Weights of a small contrastive audio-text model.
Model: log mel input, encoder arch caformer, encoder norm rmsnorm, encoder activation gelu, encoder moe top_k, encoder num experts 32, encoder patch size [4, 4], encoder depths [4, 8, 4], encoder widths [48, 96, 192], text encoder width 256, text encoder layers 6, text encoder activation gelu.
Data: trained on synthetic speech, music and everyday sounds put through simulated rooms and audio effects, 82.6 epochs.
Rows from block 5 of the audio encoder of a small contrastive audio-text model, named by matrix and row number. Rows with one number within an expert belong to one neuron, the router's apart. Each number is 500 + 25 x the weight over its row's rms, rounded and kept within 0 to 999. All counts start at 0. Numbers have three digits each.
Before each expert's rows are labels from the 100 clips, of 14848, where the router gives the expert most weight on average: "top examples" is what is common among them. Only what is clearly more common there than usual is listed. The data: synthetic speech, music and everyday sounds put through simulated rooms and audio effects. In brackets: how many of the 100.
# router: router (encoder.blocks.5.mlp.router.weight, 32x96, trained with AdamW), inputs 0-95
# up: expert up (encoder.blocks.5.mlp.up, 32x96x96), inputs 0-95
# down: expert down (encoder.blocks.5.mlp.down, 32x96x96, transposed), outputs 0-95

# expert 3
top examples: dry (67); drums (66); tremolo (36)
router.3:525512482479505472514541470482530537457532498504512525484535537528505486518508499463502536522499507562495517517504472511518516529488539534487468563533522481529491530488539500486505522529456519527469481530515489506494453507484506506497461500485491533523493461503458482531511516497476497545
up.0:508496480528471454526490482498517512457581479500507549520492513474516505520520486513486515501485522583470503511486489508484474502509505531503477473467477471528483474539491491498553530491487515502505492476518512493496507483527482449500476535561496495522493500542535516499496456491493527500
down.0:487555531485515503491522476496474491562519464508480482520492552509520520503465493489514480508518530497512518447500497502459512500537520504541433503490510464490488542519469493498472534490478515475459487538489503448511474519543477529489538491500473489480504494542474483518502463479489508499
up.1:502479543459529495540463473468480479509490512485503506527552525521480510520531496538440439485499506503527514523484496491516497501526470507528527500541490480534512526480524533448510519473485454535505526493492527487487553536509467471517490502471504500508473503505493500500498512541474522542
down.1:521515472554489486457497533458501499556479491474550498526516475483513530481478490462487538489485435472559504510491516506503533486463506463514473482479483496496468504474517532454484452519490488522520524495483460518523518461547488482500496492520510492483522478504513483484493468477497504485
up.2:543481523493468499500502488478506527482520452509525535519449474537499512495468490529512524508497517448480531502516511502483533507527479534535478468507519504491520485543501501510485552477489512470498501506442483456519513504495475456506457522496495492465523496523478472496556464480517544467
down.2:471479483470481481559489493468520480504528457496487501485477521475495477489509460490486530551524501519502514487537508508494468559494512493495518488509480450488500503457440495497490499521488472443521489502516491471521536510485506556468479474496502489526529527492454495529536527515452482500
up.3:499456511504492507478524479536465510545539466455474483491506470489503467479512516487479473529474542452514496499506496471514491458491510492498501544508479499453461522467497469553497454509501514443537513475520506517489479460504495457485528490482510519520445464488503484487503504511511494466
down.3:535517493508515479457487514509476507470471520525570502479513518494509452490505520492515507485507507495483496545458512521537460523518492502505534479538498463494504478458496533529473498474528494475457477497532528468480514520514511504486444538501474465461531462536519516456488523478479503506
up.4:512439471469492529450481510504512500505531517497520471501508417467493510492515490530499568526492499491531483488476540490522507512462474492509480476524465505504499489508486508491537482489453508498520472532528535510475524511442508497509477513521527505523528480460518491512548496464486493514
down.4:457453468480479494466453518493513508483484543495466484512513482462527511455488497484471519500500490501468497496536446542514556511496513488518486499500523481495490492517498516507484493491493509512514501510442549544528447513498497479514450499551506520498446490525495486480507515507541467526
up.5:487518539527427463509497461458473491488488522513553512499494506521410498521515496468518523498506557495504465487478496526459481502497509477494495478507499484488510474526485510491466552476505477451480472506509507517538528492503508490541521508455500535523465491482488509507494494484497513501
down.5:483558516528462513526520506482510519508523536505503550482486494516502530497487479508552467475494503506491534514495526532532537503477525500495528474511512517549535452510445495477503495492510483489570467536549486526468506512513512519510502505472506514476482524483530499486556500527472474513
up.6:558478515489450506526484525488490493521514511487468516513541481494495484517477487487496534483519489502506517513524465525491464500494443501477515521528521519528501453486467519480562495471536504458518510490520525481551499502517484487521512433522527465492527495470494495551537494491523533517
down.6:488521519514519508467515479512477512539518497482520473493501508467484514498510505478490490507517523531471527457503501520488503499507483502500501507497539579497454509521464512456474517481531534506511495485548476548550499562493499503567538505523487470536521502520498488451508489512518463476
up.7:478527465564513465484526502513504546532494507485494520475471502517526520489457479495465535532484472491473492504488520478467485481489515483510471518510524526461505484508516508475478539514489483492497517485460500522511474507514470476545448537505542455480508527533520551490453540505503488480
down.7:513447505486488519524530495521492513486514502521482467446499493517469470488493512459482497493522467510540485535514503530511497507481499493507524485502496433539488514492506503490537556449472493532515485451482534507481493476473488516509486491499496452542516507509478495551552460510453517499
up.8:547484491546518443513491542500474478508532472554476499491535529491504535486532526476499471501506553512504503502487521492455451492497504513480474473489505527495511507475503461502493435503481529503466525479511498479501538445495498490496493472519517489488492515452519492467489532519510455530
down.8:457518518486503470507492464492468532463524494496525461523526557543513473489507479479495523485496478499486511491508463477526506521547482515474470515483512531501454492476582514473514434510510500485486483522510462500512494487509524528495492514476537476533515471517503534484491460520473511523
up.9:465512499498507512517500528522463517472499534479461475454490514501471521500481554496554518516510543499520495502510494487518516467507476518514498496477458507522528534552488443467498505464501491537465516500501520479490482517500500558499500475442522557493530504484506526484474504450522500508
down.9:503513444522473496526523538502526523493496510535478497475541529514483431500475466466513506490479513526518497472506470494495529505482464493465530567516523485547491526491520522513496457475524488487525512477500525520471515512451524472480492502489526560503504468463513520485507487481503471519
up.10:522535485506479503508477491518532472537468528534506506508488488527492495491513540530470509486509459462519524486511526499506501518506477476507498532500454524524490530472488479491489523509526535514483463454492516494508504514454530515506550543500510509550511491418519491487476472498449509553
down.10:496438536498466494477513519519489490491506465518500472477536496491487468534507511500505540472496545496518524508534507543509510485590458558470512529497479464495467509524493530501540495509507486500525510514522471490480473516510483484489476504519504549458537475485523496527522507487475512514
up.11:475505488489466490457516495467507499508510524492443516533515491466481496518540510497518530491509546444492454511497508497485557525451525530543533503507528501538489501491531512482523479466512498488544495530523512465506481503491558527481500522469492499491487478437484513477519520481520477505
down.11:471505492515491464490465501456536472510469519500461503479538480476515506514496489504490473501523499498440448450449508563472517511488500490526445483496491513485492496509501524517488529487506501488516501543490529504508535526507489509539472480558533529534499505483555529537503521495489495505
up.12:478506475523516513548480550514517524455541496515496519461520463471473526516531540519508489500493500488473497483473516476498542496512538534465515487493494507497449494481468484457535498489455510534504500517528495521518496495476509464535506467465484508491528510539487449521432504513494504483
down.12:456512479498494480492487510444507497521489494505479455547481457509546506491487445531503468484504471546456492474537497460499495510526518508467505525496469479474512481519511506488476472486475514475467486470509512464457528455472487541515500509497506515451477467491496526515514524505551498513
up.13:547515523531526517503522522498507526448522514516505523510490502460517489470473479481484536464479482488485497484512550493480498498542527492487509481473497501466501568557514508477513486531513487537484509535460494488507462496480518508536499498540529493457456506507532499483507507489448511447
down.13:529488483472561481482513486531461494490513505506492498496474533500520481534476479515445494533510556542533498474510481502476485527481472491541497503505521485500506518498515507426499518531428503515480461483512532504522521486467481498501487486471491519481505505478538475483468518525457520524
up.14:474429480500491502492479474498458489512495478495490517504517566488515517519500487476506483549490500500509466556504496473510515463488502512457456533473516476518491497522481502519462480486504463505481511475480486462530496482523525513558500525519509479453489441497481478514491499516526472450
down.14:480481500528536520478546500505491459518538513531478495477495552511520513492478493475490497500483516491466533514447507496519449519461479488504511519513514510508481455463507507563509509446516471507438516475497507472520475495514510515523484479552495482512465457529457525498472496508487517493
up.15:512468533498505515478463485520512541503446522486533481442483494494500533546520525514498496471479472503511504484504487452549493494497499473467510509496535550485514485509560492502494483501467511466446490466479526466484511510494498481494468490511528501478535538526530503492513516496495553454
down.15:553484444479532513517457465526479486497543484504475508489482540496494497516506519517523522514490511455490543543481499463504485469509531488477529505488453496506512498496486535485483481490437550476551523464511490513493493480501456492482534529501525525531472522495509517513471480488495509460

# expert 12
top examples: band (65)
router.12:488532520492506507525454490508513482508510462474495537487489494500489445527534498533500482473507463531487496463498506523485500452484540533506477522511502516507495519482512530510485511497502540523473552488534476480507499533508521463454515545513529493495541493531484465507512509458440553467
up.0:495502533495471514503457524520533534517484490504548499500501455498475485551546513482497468514488508534482488528486506514509500485515547576497495523508435507466494489488481515463483472468494523493525515480495495506481528489451499481490459502514513475517464460506504511467528509492492531559
down.0:506520459517533481502519538486487492491465560494507496505447504562498475498503518474468501455503487494430506529515477500510514498510459500500508522471521507496548504517510524539489476517512519492504544520476469517530507500429479511479475534501471488515525455516516506476484495525538490497
up.1:501497552455487493500499467513481566509480501512481497519544505496470506507486505517508440510518516486488547537491506513448485506491498534496507520499451495502453518470492531492477505442495465484461493486520530544515491524483466515484496523492471482495497489469483517481536557499496533537
down.1:510473504550535465518505550487475452471467552539541472526507498504513517469482544502510511509509494509485516545510538515498487514495443487489538500490519539475509513538488469517500506504500485521504456480517522470513443500468498473501491504522511495521455493514455489456494507527469497482
up.2:508524481491516543552484527478505498544511535500490492544519505506517483495491517496549504476447512491456511512533462511512491551549505497470489524487514515514497490543507483508489473468541488519501510481504459517454520496506505508553509484527542486500451448509528476511492483522504533466
down.2:501526494506470498440545464461449490510521527451500517492515463528486464515494476522490512534533552510496483496470538516493483507501481523495494495486501502480507512495502519438543493480550524466508479467525465476480523512491496490534516497482482504527486474433478505465475495481503481522
up.3:508466439473481472514478480497475500489489506510467510510486520549464502508492493518515509485490536500416472489535507523544496492503509517481480492470499528478490456475577502487469496523500541528498470499483490515519499531462512513483499499479518470499453552501497513511479488447507514495
down.3:471500533515551515523538521464534499511510456492450514506509428491482476523489499503474539520531454482485476499469531518489484512514479507509503499471470501472501516523491500482493439514518458487522527513511527475508492549462504444498501479490470488524493542465494507505514459478521500502
up.4:528558485462489475523480476492488490496481521526447459511503535462475511513520494513504518526454535518513547522487450484504553475532446467493483507482477473469489489511505504479491501470473455533512508510483477508508535492519488511496525515534482534504477538486528489489469469469470508501
down.4:454517488504480520478439447516465513498508511518458553465492475473539527490502514510486477495461536532522471503479483561483501483497515450504489528539508526489448515526510482479506508501500518496485510517460509501475534535491497490521514486508471511503494480455529511516555515527493496485
up.5:484485498485515536475503505507497502480507496456543505512479470465479516495494527572455478474514472518497512473543527522510504531478509520479464476460512484500528483549518511525497456443497533496487476511458515500448505529522473473529518503491504452532509500502548509479518466503505499485
down.5:477555496441535498505485500533475533510468528532502502518530498495497556495512486508547511485487523506510483503491500478473504472490422474469507520500507497475524482500504555460517486495501491473480467521550495480491480481517487510490465492548537539487518500474479493510483520485482558507
up.6:478478473501471487504503509489533538474502498540495470454493554486509495489509560493532525519490509507477498502496468519520502461512457528506499491503497535503526524519480502486487524488499492493514506510477480533474526546463502501522500505562488534502521479496493490503503531613479487493
down.6:509499531484499471510468555542468503532466546502440490484503503480502523505482498536549529534507540483512479514477475503521496493457544541494497540497522479480518506465459515525482509491491523496491484485471488494477523528515453517518496488523520519450485491486479501520504516511557460479
up.7:514481539477486493471471495515487508516533514492492450562490521555491487507525484524494491492441521500525511507441513518476544536492511459539481466522463525496470529550494460496496482494460507498523518500466459508499500481517542477515455520508494502489505501464516493465499497484498509531
down.7:509502493496519522504507484525507496501471483457470505477496459454502510517479477526489540468514501489504529507525469522480526519491495488492541488515492513487506468549478492517476504491448513535471507498494552483520493481511475516482566532496443502517534465474513556508523568494526507469
up.8:466469472496473494499473459501505516493500483493486512479496518479482496476460522468435495529512487573510548462563504537495502502482537505564525488499521489479510520523522521473500508551521488492539519486512527533492500489562513492502485475478491488479472468522494484500491505505510477526
down.8:482512539472479491424451495492485522505488489463478494481511497491527519540540511512501520489500495474546506525516566507521540477504519502497467489515465510519491491466458478482477539518532547517499484522497483515455485479468512495502540464490480501515494520483473521563490490511473514510
up.9:500512466507507558542505530499472519517502463504501488508482507506554527512527503527511557444463468469514524481513508489497516504477510492508474473502500520487530431534507485478519502516470496478476486493487476522513468518504504471506506494517474494488456491516501543454541468540508441499
down.9:519528525496495534514518499511464497463500516470535507487505456512547512468442495500514454508489519498527517516515513530501502491498534481481529507478518480491526496545509467514491507491504513489460474504553516553507499529515456543524486570495529511526496503497499509509468537484567485484
up.10:510484470484498500471501474475555537547501486552477474506461520473560494492481486479476486472526465531470505523505470477477512471504520506508514488529517474533507486520497483508506474480489528504519574507491489466473480498490489504519457517525491490519482557509471520470460480525534527508
down.10:481495448483474465517543476512487455486483468474524519510524515470497469497479542485434516511487469504507481482462517496486485481475484523533533456507472537500500512467463506462493510477501553512523490493502474507515460486514511512454446533488521505482488479507518464473494542478471498504
up.11:475489487493486529507537523464533488505473509481517524517546499515506525500490540506464476449476522553464496532528518495490480532500570492489498488500471528483451488464481486497538491510481497524501470548499476482524528514495482510515493540534488449481517497526493495544471518511507538466
down.11:517487485481507459511495501521507513526521574501465504511515502535511452505499452522500478487522527488506520502463543445532542505491514510473547492479542491494455499508483510492523507510448495494490464501533489512490536460466530531526513505475555528518542527502483497488502488516516505525
up.12:470541545480512519474525482484512497516526501503476507500536528509514516491497527508480472488508512502539470445491481522497473523475477478450531486503478487511500513528532484439474486523516500522472536523538520477499529501477480567527511535462564476507517474489535506503501503539494476486
down.12:503457495479452516524520516504520475507504511500525478558484544484498481453513486530475485480522519497504498464498495474499485494480488524501470537548531470488531496468517521528574470502470504517524486487455530518488469513507491474513537557489517499532520457511514534491504472511487493462
up.13:522522496506514525521471504481483514541462496510500503482458500482489532471476502477490473511483511535559529483471489483517506510512499525493508493494456520524471477530515521504508491467508409470519455483500485505509491481483466536446476508500500470506485562488492457532476497463469514515
down.13:452514467494476525494471524518416534498456505544539539522489486505517478533525499497462484477535447529506548487517488526542499455517462513492501491491502497477527517479502542494471517490472470497497495505495525493544517516494506493490528513517498450510483482498512511534489488535504504529
up.14:481534546501467508510521549483489509544482471514489496511460503465492518468504489506532516528506485496496497501496515532485516485501536534451471480478485559485479503481505501493531506498469506496527499469480494472515494434491516512478466459521491504482544504448562512454478521481530523518
down.14:493526466482460529515539494534514472468487473464527488507474520499526524500483483463495492489478521511428527459474499480514544522511514501520480489509461529515506506525457532502459488532487480545490505543545519519568496489484464512497460489527530509519483495533526515505488503498507511498
up.15:497485474477459459485511526523501528520451517470526509556473487534500471503465536518518476481510525523481489489569525484527528494504495448534514491507507475506501470497472534512507536490487513499463514462500512477544471485550504536507483528516503509514494505447510509532513488463528482485
down.15:458511458522438518490540523487540492493502504508517498501531504517542512566488497484505502492504482440474456475511515513470550467524463473471518463485464518514524488502502495524500517498515523519477524512469541495475485477495523493505487488520560455537508495509493520503541518476488493491

# expert 4
top examples: everyday sound (98)
router.4:498511460542526500494485509503459534497496491478478508500538494506530519526461522488539510504545477523478492508463462470470465503542498510468511518501532493505454514486510460529467471485514488488460502506499551497464472497494522570505476467505501547532459465522522513525508477494474508493
up.0:496520561465516514525488474506477497482532508471524483514538485479472538509456479497474531472512461526512436490508502545527508519494537508467494477445489489514495548498448507478500506473498489465513487491495520483456504542498507516508540518537477519497473503468523472518466497525480521498
down.0:478507468515503487532478530549477495474539490488509509526552531492482487494497487494517534497525487517527502463505516481477527509531501474520508487526521490470510487452497533523486482507517527492453502452471462513470542454536498496542490509537486463536492504479473469459498491529487535549
up.1:495504519506499539475495523592492508504501505494484487501499538512477550553506550487498483518517502538495472502494502507475520509537479466478517465497511510531447504504499505517561492510476509458534475504498478471513519520479463538478476559513507527496483531493476523500474513535504483499
down.1:528534492474526531541528522478477514491487511511479481497520487521498490484508498499503497441464526493542487536496500483518537482472430544499540523517508482488524499532496464457474509477494488497511497485548490482449526512531509500528515532495502474556528524505555518489529505508460487496
up.2:489536521538432507528511509488479500510510524492540493520469486487483508514490483491431470491488488513486509495511466485548523512492516497537529533464516497494533542507475473547526498493509502498520492547533505491449470463490487488494546481479533460534524506492486517500465488516505464461
down.2:491453497488516523506505542496449416497473531527509504477455497537476518536479482537496508489484509490515509476502459476516520513495474479477543507531520501526528525510484490482534543483485494479512483504504498503493523512479513475536522571467520543521483501506514465477516504497496548510
up.3:510505485508566476472540484527517497526483532497446525518526543479518514475524488539544510509515543504493500485535498472511458506509503497515460493517484490533532451507500498511479476489515469498463519455473496508519498475555517490478458539465493499484498504483486482474509486473467496553
down.3:484498471487459515499491500497484532521496513493556446527491493536480504523507529506477489504501496523482527514534534484494521472479474484499579510486496487516477489515469500490518523461510514489557499533517505465473503532494477513528547468527548504483454501464525517472542542508490522515
up.4:520495461482470460521498483488523466504508520511492481502481537484509469480472513510515485487510533458503537506503514499492530526514476493509451510467486522511488499470513461493535479508552473554490490510537508488501564526516533507503546487500483480471501496504510548575492499559517485496
down.4:505517496505513453532497493518531519506512466471510576474523508494500496532480472474509468485520542450508468518524506499465516498509473497491527534534473540549506509510529517505518504491509489542519449507472478513492503440501477532499509492520505500501497518532507468518523483568515462493
up.5:487463473514525492514493488507508500500514457498489536504454494536553570508453518547498470492512480485522518473476509474500498456479519483539530485499565482510470495487527468508478490497472541454471520467485514466488527477499501512483521490496503493518492531506476477514480447488519503467
down.5:457471496491501540523490495503477498472526529501512499531508485538501501477500533488512531472472509490525542496544497514492509499498495496457520498509511434556541548505458460490473517499463477504503548476474524509503481520447491532486468504508501532442483520510514485472548492513514503513
up.6:491479480470492504495473556464483488527523501485493521518521479492527512494490489493525499457476484496548454511525482512516518530533511485522505469482494514444521486471502504497531502522515530513546447515478498524496498516475504481467559513561491477496472497493542529538492487536537546515
down.6:503500524489475464494514505479481474515490530472518532500533538478531515534476474514498454454484528525538541550540489496485523541570482519497501484511470491501495477547472519514456540490510508493509490506477527511469507522527490523509519466470491499458512504468485469486549521507479504498
up.7:486516482510534444463500476521495476511493511484512545531539521531502525459457527472487549530477508533507505466480500459479496493529538494532523509499489543485499493514469456506483491472489476434500527499495487485498470500479497455495509490516473473451489499493478488488477520531477478450
down.7:511485507504493504506468526514532515498451482500498472506500481485494510480489474506501533471478498505495502497507502491527535490465469495418512448508493548508517497448511494493500512526498513463462507529526503487530500534527515469509583524554496514490476493538519474496474464514536505457
up.8:521527512511538499497481544516506527483519495519505505471492514505535474538483483490504508499515515490474506502508514519498477501513510528531524477497505531452531488510475519545518490506488550502505452494505515524521516533515483504574546482507546482533538474495445461502547471526485445473
down.8:487515527492481498525468527510490517512508485506508516489456517478520515499466452494506440478506496499517448493550543494493467478497494510541516506455470480543508517515494572504535553506452503509498505446526494512508478524488500515552483513480509477513502466537499494490498513477478504539
up.9:523545534491509512497526477518472492508496533515496508517468509424466479513486519470530522461518501479481548491493518483508478472473498532518490490501483508495496493507532496497477538446479498491470500519502495510497511487466487508541527458478477425441465480515515494486529508457528531495
down.9:516476474536524500466506486529498511530518489492481503539490523498524487468482481514482479524464447536470545506511469504469496508476575490513514467502528492544477505455487502516510505543487504454523493515479512510481467497534460510498467456484484487467522509502471551504474502514538487531
up.10:523507528520530487520475496492464465464526518523530495463516524486532524512452472545466517486530456478477498503523487458534461472513504541554433498498509477532548501522497521471517480474488515482505523510504497519498478514461471494537498516518482492485491530508486496501556495491484499486
down.10:509489471516502515509530488505525503481538490453464503505473489538510481463527466532490485516506500467518490453527486480571484488487534510513478479545485502515521449474482533510515502505480522505508503469512513512528508466476528494546547472487538507497471555496499499531543524545491490477
up.11:475525477523461496515511536526513513487512496542474508506456470473539550477453483450507495491535499516475531521505525488510475509516510520493511463480528517523457523516482490504484507443478506516474479519478533513514454475506496462571463502481477499474480470483472544493498509495486497507
down.11:523505512489471518482494443537487531503488458515462521515500479469491487483512477517503528469489453513502520514492513487515508535448485495512485503543501525495534485489507490494517517504455496455485552534485474423458470510515484542493452486526470485504497479505490508488470546515515467506
up.12:500515486476465522492468482478477514526507475472511513514478511528484462483504508507495477521445527507487535491520482532525448492504548482501509515493463580491487573474510469497511501474494526491505488511537477541498530539503501526516504494496507510503493516529543503517496452546512544514
down.12:506537471474493484486526486510469528518515548522528521511545526486538491488501569454473529495524516462517480498498461501504508507525507523480492461524490508493510524508515518499500536487552494543511432515475551513483505481539493485485477495496495554527500461482482500529509496482535490484
up.13:492491525480494513531510508463505563509494467527485558502507491570480496481481489516474503496502505520511523501522513468517463483492479476484493510514501440530536466520495545484503499550517499527526483478484513500475500519514466505453473512530506496485497552570527478530475485517486521498
down.13:455509486510497480523503517504485450479533493523487465539431494510514503456449514496507531473518551472525530498496542491473516496553533504483521512511528501488462450481458477466509465459487514523469501506477512475525506514528501499529499486491513473505466492500509459511502467480478480515
up.14:488472521521538511474544479431488508436495490514499492468487505540508483482517500536525489503493513499500486534485524499510510466526502516486474493498486470511513494505530534536453516532459499490450505549533473484464501501512467474471490545503501490495539533499518489527464463514528543498
down.14:479544493491494509494535496547485487482532471553500524484496502501528455522483588452466496495529504472507542483480521455511495458520524506519538493522527530475478520521532487489457515496512507521503492507485500496498470502485504497515481516460506484477480564524495496515475457487515519486
up.15:512512515569491502487515469529524502502537506502504520474554431495506484526510512471523469505500462471530430525502526515508515496492484518518500477509471451466538494462507485524486509543508453480472515510505476520513507514508480499437467498503481503522466514492504504494483515487507469537
down.15:529501535455502525498534546454531489444490508457494464525523510525518460525504482531535493528535521510468529516489514476484459547529466519523473525494499485461509467511495495523466507500497551486502511470490496475484520483491517532521522540495476510512500507494505463512500486477540507454

# expert 0
top examples: everyday sound (89); long reverberation (72); reverberation time: 1.2 to 2.4 s (41)
router.0:516518495501519525435484510485472535520451487463524515484515485461497533490483480492507449465497520498501505488557486466481483460504501522472531504509509520516507459467559526524500478470506501449501525527524521467489479526507481500479492474523505522533474488504493455488537522470483532524
up.0:543478495556540522453483477447530490507462503449520516544495479466515505551507481508491512497493476523499473533471497481480508482521506515484546497497491479481493527519525477465483549493497454469498474509507474521494516480494498505496469525511486527511430523509514470504524529499514485538
down.0:467493501516534464509497494448542495456442504492526522528558550493546492500468556508520509522465526491492505529478468518509489507467487504476502529491475507496474510507482513500499496515545504465521507487494474489524496516506491500466514527474498510564487527531455543511469507473503509478
up.1:488492519479478541465511472492529480519530509518455524491491496501513507508490439491476500476519484508486457519487451518526551511468492488447502496487516532486492520467502540509526532551520523486461480520441489524481481500530517504490468536515496538480504481520455503498548518494496489465
down.1:544482479513484468512472542482532470495517470530568511514479498520494492514531511496514524508467534482499521512508510469476511456499507485491491480487487452497505446486528512511453493479486521485494505489504466541487492481500472459487539508452514488511552520492517509516556464532459467496
up.2:511476549499525492482522459453518479559436512472490484478443475490499527506476524500476487516500507515506503491521528546487506492467489494500476506482540465508479478537507460519474522465475498472546496500493530517495512558517525515467507479480515440489473518491497514473509485480516485497
down.2:495513520450501498493476505436490573490503528521486521500508509510494440523499482578467446435495474515487533502496506495502486519491509492562519506505447529476503458492479519519512509477511508492510513503493481491467516471511485505547503490497511509489528495538529505499485495516501498521
up.3:475463547488469459543484542519500507473512518512481456531503472451503506490496517513485488508474526522510512523542503505487474466487529521529514492524514530469537525506497548566486492499509510512545482500495536507573538505526475512488513506498474455483498503501487512482481528485497540488
down.3:525510485458537518488494497438485518493510500518471520491514503498523514532508526498498515507494494465511495523486496520525481479515482547535469449459511490417516480542499454481508532488502504474495493514515492470489502512536485506463505483515496510506478455515495543516510512504551474427
up.4:538520553522539493523470495528520478495526493466450537479476514479532528526493520519496500552478515508512520494542462513495493523512475520501491493503556522508497445541497482470495458490479522488497510537463543503484481495505498482508544521508479484501556519507509517466475505450500518492
down.4:486500493457491472473484479528475533504533550564457495460521516473511475500513501492512491480488510493534484513469487475512503500475510496506519524568498467505505535463484538502515468496515479457516524483515461510492564473545503470537486498512444499481503482489526514529492511524492520485
up.5:455509533517503535486499495496476524478489491493530460521519478519511517485449472509481497516533505489535516445467545500497487507476493485547512475508517475536502504559487496501493487485504535505468501528457471483512483491448492504507457449506459498502527514462506495459495450512528508461
down.5:535534472523480479493482516482523560511499482532469454461578499521464452500481524483487516497519474517517482530516510476510490459495515485450478536516478506465504503501510516490506468468493522520520483516516519497488518489514512490521447558497528473468491503539524493512514506500520508460
up.6:477486482446490495459514511476536538505515501482500533515532549522515503486521535490576479485483491490506517478509504515466505498509476528494509460465516461532519489506498499502487499493454492458480522509526469536504529554490532506533463517460510450483483520541514534491499519488502486471
down.6:498498494543530510509533531481445543498479499481492532517483462475465508469515504481448491515504502484520466526510509502501471516494528498517476498496480491509437508465479507528508498503493463485506577517476503439487495475489489484522497496504505550495491505437483489477435483516494516504
up.7:490536496501507501460467516544549522566490512503475500517462466507517535503488464461457489515510481512522473537516516499490478491544483539460457461456531488451477472524493518480491509521497486490522514554511535531512536475524475493486501491525493497506501481516504484504501531497488508538
down.7:478511524472493463514507461450488493483511532497520496510473496484490481458529512562502516545469522494574505425473494469505457492551481459516516508472531480481477504487512515539504530517539513483534490483487508484519512496537501511477495515501487515534492496516507499542528499519510493476
up.8:504545521455504504448508479522472512523487527494484502487492481504461483480517491502525515548486486497476513516501501454481521491483552511462472505486499510529535516478503557506495472469465479445539539579473509491470504523505498530476464509545490498488519493493502498469468483498504480512
down.8:506548525495509513507518475456477496493493477524507570512481499503508506490527465499491466539465562509553552520507485471480489491490491479483566473532511475478527519491504504492505491541490498500508492474564487458474518481480537532531533506468506496515504487521517499535493504509479518511
up.9:476484497499482556499475532506527484528506458504487506526540486528466471540527473494531455509533469503555496513512517485492503518487563486522490523460470461516524499484487500503485508512515457455481490512476479507473499511505495492540451475490475477525497516508468499480529478475561522512
down.9:487521502519484485484495543450547500509509425481498534433478504489507504517493519470495494469514530501506525484508533502462524515526461509541491537458485467468503513522547488518522523504524472482482501494499473505496465461498508517483515499510520536491535531520537491502491498536478543466
up.10:509467469491506514549518521494522513508463477485464524510502501492476501447492489487503476444442500506489478480503508458508553498527510479479467519518483453506509507486493486520539471477517506504470494502549474512469487518513521522553501495490475496527485539512531522523506537506458434507
down.10:515492506543497460478514475488496537507513452467455539495518527514498477536508498513463518521548525485496476522508525548469555500509539507488506497502498504497484503471517477506505533528535467534530505517527508505477480559525517541497530476511489458470505514500445456517488484496524490518
up.11:522498484482499520499503488508524491499512542523487470480505501563487518528482490514441487506498502466489499508496482495538496435496487519434495506459490468463511496513502467520514502486470547473453516502508504530543490520483487495470505492489548554486528526499520549476511508485547490464
down.11:484436540539441486538498496506499485514466504476514518520473505526495488476530555499469513497484508513518478485512535488553484516518494512530473517558531529518518522442473485489525493467474530528499507509497503513466467544512506471496520524493504509532478519482498458490483490521500510541
up.12:535502490501500500511477480460513481520504537464518533492514523467518470488501509535495465575470565490463538500536452471510491499472548529472489483469476507516489495480518513507523477502528468494500543499535535489473469487453509515499486469500496518505464457489493476498516490527499527507
down.12:456492529479492483528497464552434474456464485496512518470487449534493469531482495528525502510511497516471489543510473506508539483493492479500523470501521515476564509510520482494512519539483525516494515477531522517498488525485503482481504484450495485509496505445495494483441496515498465530
up.13:510519526504540507527589516511523530459503503538497506495502558473492513486495457493485495505511494463484500519498505504548444513489453498523476497491497486509479483494500524503482508513490490523542481532466492533491504473491517494501537420495519507449480481525465495495513489493495456507
down.13:524487523517495516504484530501494492525474524474477493487517489525507521499486488542457550529500522487468502448515510524468463517537482463509497463481538490496520498468475504524510518526546533497485499479546491501549494513507451423514467519495498471504470526530476519520495523465468484483
up.14:520540487534511530529498530519505520506545480485476501522504513451506480498469532494517508471527500523499476526478530480464472463523499483519538478526563513520519503523493488449509474501532510536524520527481493497479502519517463486495497495476433542483486478480533485496440494459514489515
down.14:509499493511467475492529470502518524515498496512488489435513558481462506499501484467488489474478465473550520505484507465531458472491524521498502490522504480521439517527502524481432480508486548458504443529500485503517509523491539505498505518485490459511469511520499509444513500514497520500
up.15:481517519463521477499491521517482496498503495498497474451501509442494506486518491522497547473541501481496485482507479513490495488527526463573497509521501487519490462486529467465498432531487530524485474529587492485482478477503480501475519515509483499492551556494501506502514473506496499494
down.15:497485502507504526453481491546484480547513530491458502500544546523510497503487498496505494502490518488481521522498533517507553504481523510495536513499493501492449478512473511462481477441512462475492497507518478482500492533478512505522539453485484487525485480461475459494503544475546437466